config.toml
model = "multi-label image tagger"
dataset = "simulated grey scan slices of phantoms with and without marks"
train_examples = 61250
image_size = 32
crop_scale_min = 1
horizontal_flip = false
rotation_deg = 10
arch = "resnet"
norm = "batchnorm"
activation = "gelu"
channel_attention = "se"
padding_mode = "replicate"
depths = [2, 3, 4, 2]
kernel_size = 3
stem = "single"
avg_pool_shortcut = true
widths = [64, 128, 256, 512]
num_labels = 13
init = "kaiming_normal"
residual_init = "none"
optimizer = "soap"
beta2 = 0.999
lr = 0.0034
beta1 = 0.9
shampoo_beta = 0.999
eps = 1e-08
precondition_frequency = 50
max_precond_dim = 1536
merge_dims = true
one_sided = true
adamw_lr_other_params = 0.0026
grad_clip = 0.5
steps = 5100
batch_size = 64
epochs = 5.3
lr_schedule = "cosine"
final_lr_fraction = 0
warmup_steps = 150
weight_decay = 0.0
adamw_weight_decay_other_params = 0.05
Rows from block 3 of a small multi-label image tagger, named by matrix and row number. Rows with one number belong to one channel. Each number is 128 + 32 x the weight over its row's rms, rounded and kept within 0 to 255. All counts start at 0. Numbers have three digits each.
After each channel's rows are labels from the 100 images, of 14976, where the channel reaches its highest value: "peak on" is the class under the peak; "peak at" is the part of the image that holds the peak. Only what is clearly more common there than usual is listed. The data: simulated grey scan slices of phantoms with and without marks. In brackets: how many of the 100, against the usual share in percent.
# convs0: first 3x3 conv (model.blocks.3.convs.0.weight, 128x128x3x3, each kernel summed), inputs 0-63
# convs1: second 3x3 conv (model.blocks.3.convs.1.weight, 128x128x3x3, transposed, each kernel summed), outputs 0-63

convs0.47:151112113095142100107087096141150102130086141098100109168150085113131112087174138088136150080108129162131107132118120111112053157157094145103121159050186065124117112094134142116147097090088048
convs1.47:138098186154090134130075050111152071108136111154135104131089169141162138118052139157080172157081107120133149132095125151131120115105098135165088142150152176073130167148084121091118104102144181
peak on: lung or cavity (87 vs 6.1)
peak at: centre (57 vs 14.1)

convs0.2:118120110100127089139117115148162122118137086114115094208091133155167115123074152099131128089094146144165102129118164133076103174062162111115146107089152110130145098139122131142095103086130074
convs1.2:166104171175097136114120016191123101132128127124106123088139162092142136137015122155095159151127077142151140151111148110131124113144114136146062155153117144113110148120138114167140098132132132
peak on: lung or cavity (54 vs 6.1)
peak at: centre (60 vs 14.1)

convs0.30:183157143140187085171095169133140100120128176167134154150120112138184144118133125137140157143111149146114175162140133149128105186093120120163151123124121091125137097106150158107121116127157140
convs1.30:102068106076095121088099115081135105101094162134086115092135100114145149100157072076154096108113095102087138057118080112104108103120113139124099148082100074124120136086096096115123125120148105
peak on: bone (70 vs 3.8)
peak at: centre (56 vs 14.1); bottom centre (39 vs 11.7)

convs0.67:094092166125092132154099108148103134157104154154099138176125119131161119091091183116108161187132186057112162091144045130120081113137122134129195164108127116146162160104106117141093099115156121
convs1.67:151137150085088059141096162122134091124083167101139134096088140105123141096231087145115121114096104113113150098153073142094126164136153152120189071070154112166223124142136114154132142075120173
peak on: mark (85 vs 0.4)
peak at: centre (58 vs 14.1)

convs0.54:150072105048130137083101132103103145157140053109120165113123157061140130118107107141106123155119101185091207116157123104147144151133099159112097090093073148111158084136080105063174143066120106
convs1.54:168101062095105100098129150115123156136148170118155097155126159151154143076117086177123164111134129131081172152128113078134154119137146120185111171116133099146169138117145082129112171112115147
peak on: mark (42 vs 0.4); organ (38 vs 14.6)
peak at: centre (55 vs 14.1)

convs0.8:134102213093121094203142140152102165064133155111085145123106140140147123184146108125142118168105169079120134147124151110123164105138070134185141156144105114128101122142129107087115134068166138
convs1.8:137106138099094113155059174117114111126131150109091115110119092089131087044172136103092122121140075090117120092094056087044102133126171104115119180099138071121109115124148104134057136082135098
peak on: bone (42 vs 3.8); mark (34 vs 0.4)
peak at: centre (66 vs 14.1)

convs0.7:143134170056120162134141154122145148163157108067118133101164159123128092150136156114113128082109095146164095112109132147146135185162204075055136079107108170107125140176113088146105125144100063
convs1.7:092161088158177113090106190130150150145097106104137134097098100131141134145175098153142140163083095104143147099090141130141154135102092148126143127096120112186124072110095154147155182113073097
peak on: organ (79 vs 14.6)
peak at: top centre (94 vs 11.7)

convs0.65:120117111123158084083119101127089084142123144105079119104112108092131119125147130109119125109080116155096126118163125126084095206140050169145127152100130021124109085118063094112088084082105090
convs1.65:164071199085154143117125096076129114086133122148118114151118117156149167129080126124118122170088130140103149130098111158103129118093086172118092106169150163043157159111115149124155063080172134
peak on: lung or cavity (69 vs 6.1)
peak at: middle right (65 vs 11.7)

convs0.14:147152116126130102090107102160106108103151192076161109090104098130133069169090088133198135130095140154113164138165112119224103201108142172148219130091071102154139126089134114123115060109133079
convs1.14:166161135149127077130133057148089152105164158157104150228146096121135110066110141100096130140168178150114152166134162170208097078128109128131141128136134115140174134095100146064158096099116114
peak on: organ (38 vs 14.6); lung or cavity (28 vs 6.1)
peak at: middle left (40 vs 11.7)

convs0.107:107096101063138138098131133148133097139135079085110115076151106121140127167167106114203100123109133137110123160136116059117062150133140114128077116106049140122125126128090137099126138155097111
convs1.107:178123158139136172058134064167152094141164142133157106185133123081140120143020164132144113129086130164143114141104124120150144081136119123154093091147128161078113161124091104196080051144083113
peak on: mark (49 vs 0.4)
peak at: centre (61 vs 14.1)

convs0.15:077117112143062180126164099129115149118181078169161138090125144192147138142116091156099133151101125133107065104169108152077118116144169101100119085106087169087082123125148113109142121132100135
convs1.15:131068065096072097093089162119175101106085087134127128108115134145139152120195138148165105155114124099121140023126096096064174118115096172126170106119134081143125096114141075153061128148089094
peak on: lung or cavity (33 vs 6.1)
peak at: centre (57 vs 14.1)

convs0.24:091125196136151135161134109132172186141110110156113119143086122128160123138082144122112116123087231063108146117081107080131125137099111146194203181144148151132159123111111153137099136115109109
convs1.24:080108183068058094126060179108117146119095117111102149081111103088167121094171141098124132110117101098158142044119077154080170127135119091101134108129152093142104173122113104143042112096191184
peak on: mark (56 vs 0.4); bone (38 vs 3.8)
peak at: centre (64 vs 14.1)

convs0.95:158159110184171142141097100127094115122117152118188111102161117097127196157117142114135062114119107132105085109122110120090082146141095153196106191112107064122087137083107144103089093123104104
convs1.95:105081130103159098081113255102127167108142175105083115124143116089152127056094076101149135146155128123112098076124158126146138102119124102054075073121119175119172138153126167117123140126115182
peak on: organ (72 vs 14.6)
peak at: top centre (28 vs 11.7)

convs0.42:091088130153176127143121117137131135147102150114168087142105082100128175142065136095153103118132160093105111125105133169117096076073116180193166125154145090087165115070110153124129154136141094
convs1.42:107051122131131072132118107080082091165092058180109147111128130082144156148125069114164069110126084117161129141128113116127092130108119174072126152104130102123163126064150105094131142099127149
peak on: bone (84 vs 3.8)
peak at: centre (73 vs 14.1)

convs0.37:122111131079140073110054131173100110169112070099095123128142153106146082136063116117074122106119084162121168107141122152068110139085122080038132152085153133108130094130129114148077129110104095
convs1.37:162111118096137177074124090152143109115165045185148136157130147122140122174035150087166113128108139130148114129113096076109137118090099110155129091141110137070105165100091105157084111158099135
peak on: mark (57 vs 0.4); bone (26 vs 3.8)
peak at: centre (53 vs 14.1)

convs0.101:119103130182158120163156151161140133167145109164131104167102168145136167160048091165123114134141144113144154139084152151115127127068145145191162165183171102141162096128188143139110171117170113
convs1.101:107080133093126104089090145101072108156147111182120145116087103097153151091085093072121092092061107113105172141099099082119126105122098107107112159131096099150104106109091124118124142095156125
peak on: bone (100 vs 3.8)
peak at: bottom centre (85 vs 11.7)

convs0.115:184161125145085083117139134098127110110167150157133115151099152124141144115124127130120148146104109080131150113177114116084090038179129187122205157109161057159134089160161135070137142075116109
convs1.115:122145112165170158055149079119116151161156128150101136149118123119154119109228141157154146125151138112128136085085087111119188106084122143120110069114112091182163103074097169161090137161078138
peak on: organ (63 vs 14.6)
peak at: centre (36 vs 14.1)

convs0.16:158175142137154129142115131130103129115160153114186127082126112113120103192130181133160081138094102157115145113181136147171132138109195225140102160119123097133135120120119133108109099067097056
convs1.16:129123061119177079109110182101126135093159193117091110167142087128107072081159069102112166111133037127099135104117194147185129089177124126129097117083115100178145094146127156116174126108105102
peak on: organ (89 vs 14.6)
peak at: middle left (54 vs 11.7); centre (35 vs 14.1)

convs0.118:148125125159120119133170157158161148158143134159159106175084170109164154138091096132124126153146147100185144145105130153100152087111122144164144125160151132139186121145123143127157167143147153
convs1.118:134107130066123095088099162099095110125146160189109123095092116114155158095146102120125092093089107135111201125081118111122099104125137159127129176124097076161128083114074110109138146079174098
peak on: bone (91 vs 3.8)
peak at: centre (90 vs 14.1)

convs0.51:161188084119082114105114147121106096100133148118092099134105148168135125107135152092113140069099106096124132148044132164108126063111113118079130116111149117124122128196168117138097152117122140
convs1.51:076122131149163149108130194082103113128176132120170138107081114040151092116115111080166089128133149087159159152121078081150107215115163160153160118141130145190154148135097105083139212095094138
peak on: organ (50 vs 14.6)
peak at: centre (75 vs 14.1)

convs0.82:105142101134162109108086077121107085129198075094161090168114141149144091123174149104101085129076068169155144139198109067130137098151183090059127090158153102078128112152079110098101132111130134
convs1.82:103129058137088162000102071135153089139125085149148118106140114095164137124181139114204136099106119109127117064129101084111170101077086154116107093111124123139141133038106098135129132178099110
peak on: mark (72 vs 0.4)
peak at: centre (48 vs 14.1)

convs0.13:079128098126192101146110051107115133091131149118197138121159119173085077143079093149159136089161112092108144074144167078197122134103106111180146168148173103115170114053172110107142101144126119
convs1.13:076128105163135166115174032116114128151101157138130156154121114094151127143055144107152133157107139085108145155128121131191156100049131095062117155132108099110100145106125123100092168138106118
peak on: mark (39 vs 0.4)
peak at: centre (52 vs 14.1)

convs0.35:211164058135113158090099141122096095114122117116125086077173085116117130117147077127190120107118111149092200083168076108149072185167124142146175120081105127167107116142108121092127085110086118
convs1.35:115154191101147076131096215115082184091204153169119142158061126138156097099165150111160161102134195153148156151107152148134083135135152100146157109138118175151152110109083129074148145071119165
peak on: lung or cavity (86 vs 6.1)
peak at: middle right (87 vs 11.7)

convs0.32:113065076111121098140063121137128099146061134122126109115126128103117113121082135101189090087103114204070152076141132109186114162126121155124108143108155140153129120075147139079151122119150134
convs1.32:119159053170148137107142099066088113145147157152127143144092138088153061109167119141158129115126160111111149126099140138143151105105153129142122088093130091207186106104121119135077189138109108
peak on: organ (37 vs 14.6)
peak at: centre (55 vs 14.1)

convs0.10:164151058073132100093140160137195125166149168094121113099087090140120081130135133156169168104155114143090177123167107087145105202165117099115121125099112150152116094166134162147212102137121127
convs1.10:206147141136095122158133061134156141126186198136140132193141108123128135135057151104106175096160135125091140160121122176180134053134117092169082156088127122160137116127110105058122097148059115
peak on: mark (69 vs 0.4)
peak at: centre (75 vs 14.1)

convs0.28:150203154122134085144079153118140086139124124125131130102107130118137119114128148095135145053114060145123093147178079173165072158148119116109117080081160121096113088125104124100141110079122107
convs1.28:159097179109131183088125130069156115133179077166137130156139113105141132094091162145164143155083200121143137117087081094132155085129071146152141143130139167109152170110064104160143162175101149
peak on: lung or cavity (65 vs 6.1)
peak at: middle left (60 vs 11.7)

convs0.21:201156105121115041104080182127115064156093119142139106144100110138141126077092139109208107108133114160101123152114099105141099127108147151113166178121196100156142077115097115040078159091125125
convs1.21:115087237117128159148144108078117133098159079187104156154130113127173115119092186138101140147097215143175164141105075150150148139153136118107090143137103182126120193096072127146184128124152140
peak on: lung or cavity (85 vs 6.1)
peak at: centre (78 vs 14.1)

convs0.4:095143144137128103118080092113147151096083210156101099137084083087147036074120179102142100122079143109161093105170141121100071084100110130127114130097139108099087103095154107086127074162119107
convs1.4:084097189150101114081126119120077091150152148134166123144111161145171116076101106175130149119092086152123124101155093122198115138133160112099094165070109169149182129175139132086117150081111120
peak on: lung or cavity (56 vs 6.1)
peak at: centre (51 vs 14.1); bottom centre (28 vs 11.7)

convs0.113:123069136127145091161149153175109125157091131170151144132097120088105135111097151109168079130130151128132149170030133168116154133075133135124129185188095128126143153106150118186120160149155121
convs1.113:095076116100097107086107135078110125146112109167125119120082106089154142095114092104104083125089095095123180098107085091090120121074093121076125141127092080146118109080107083111102160103163111
peak on: bone (100 vs 3.8)
peak at: centre (97 vs 14.1)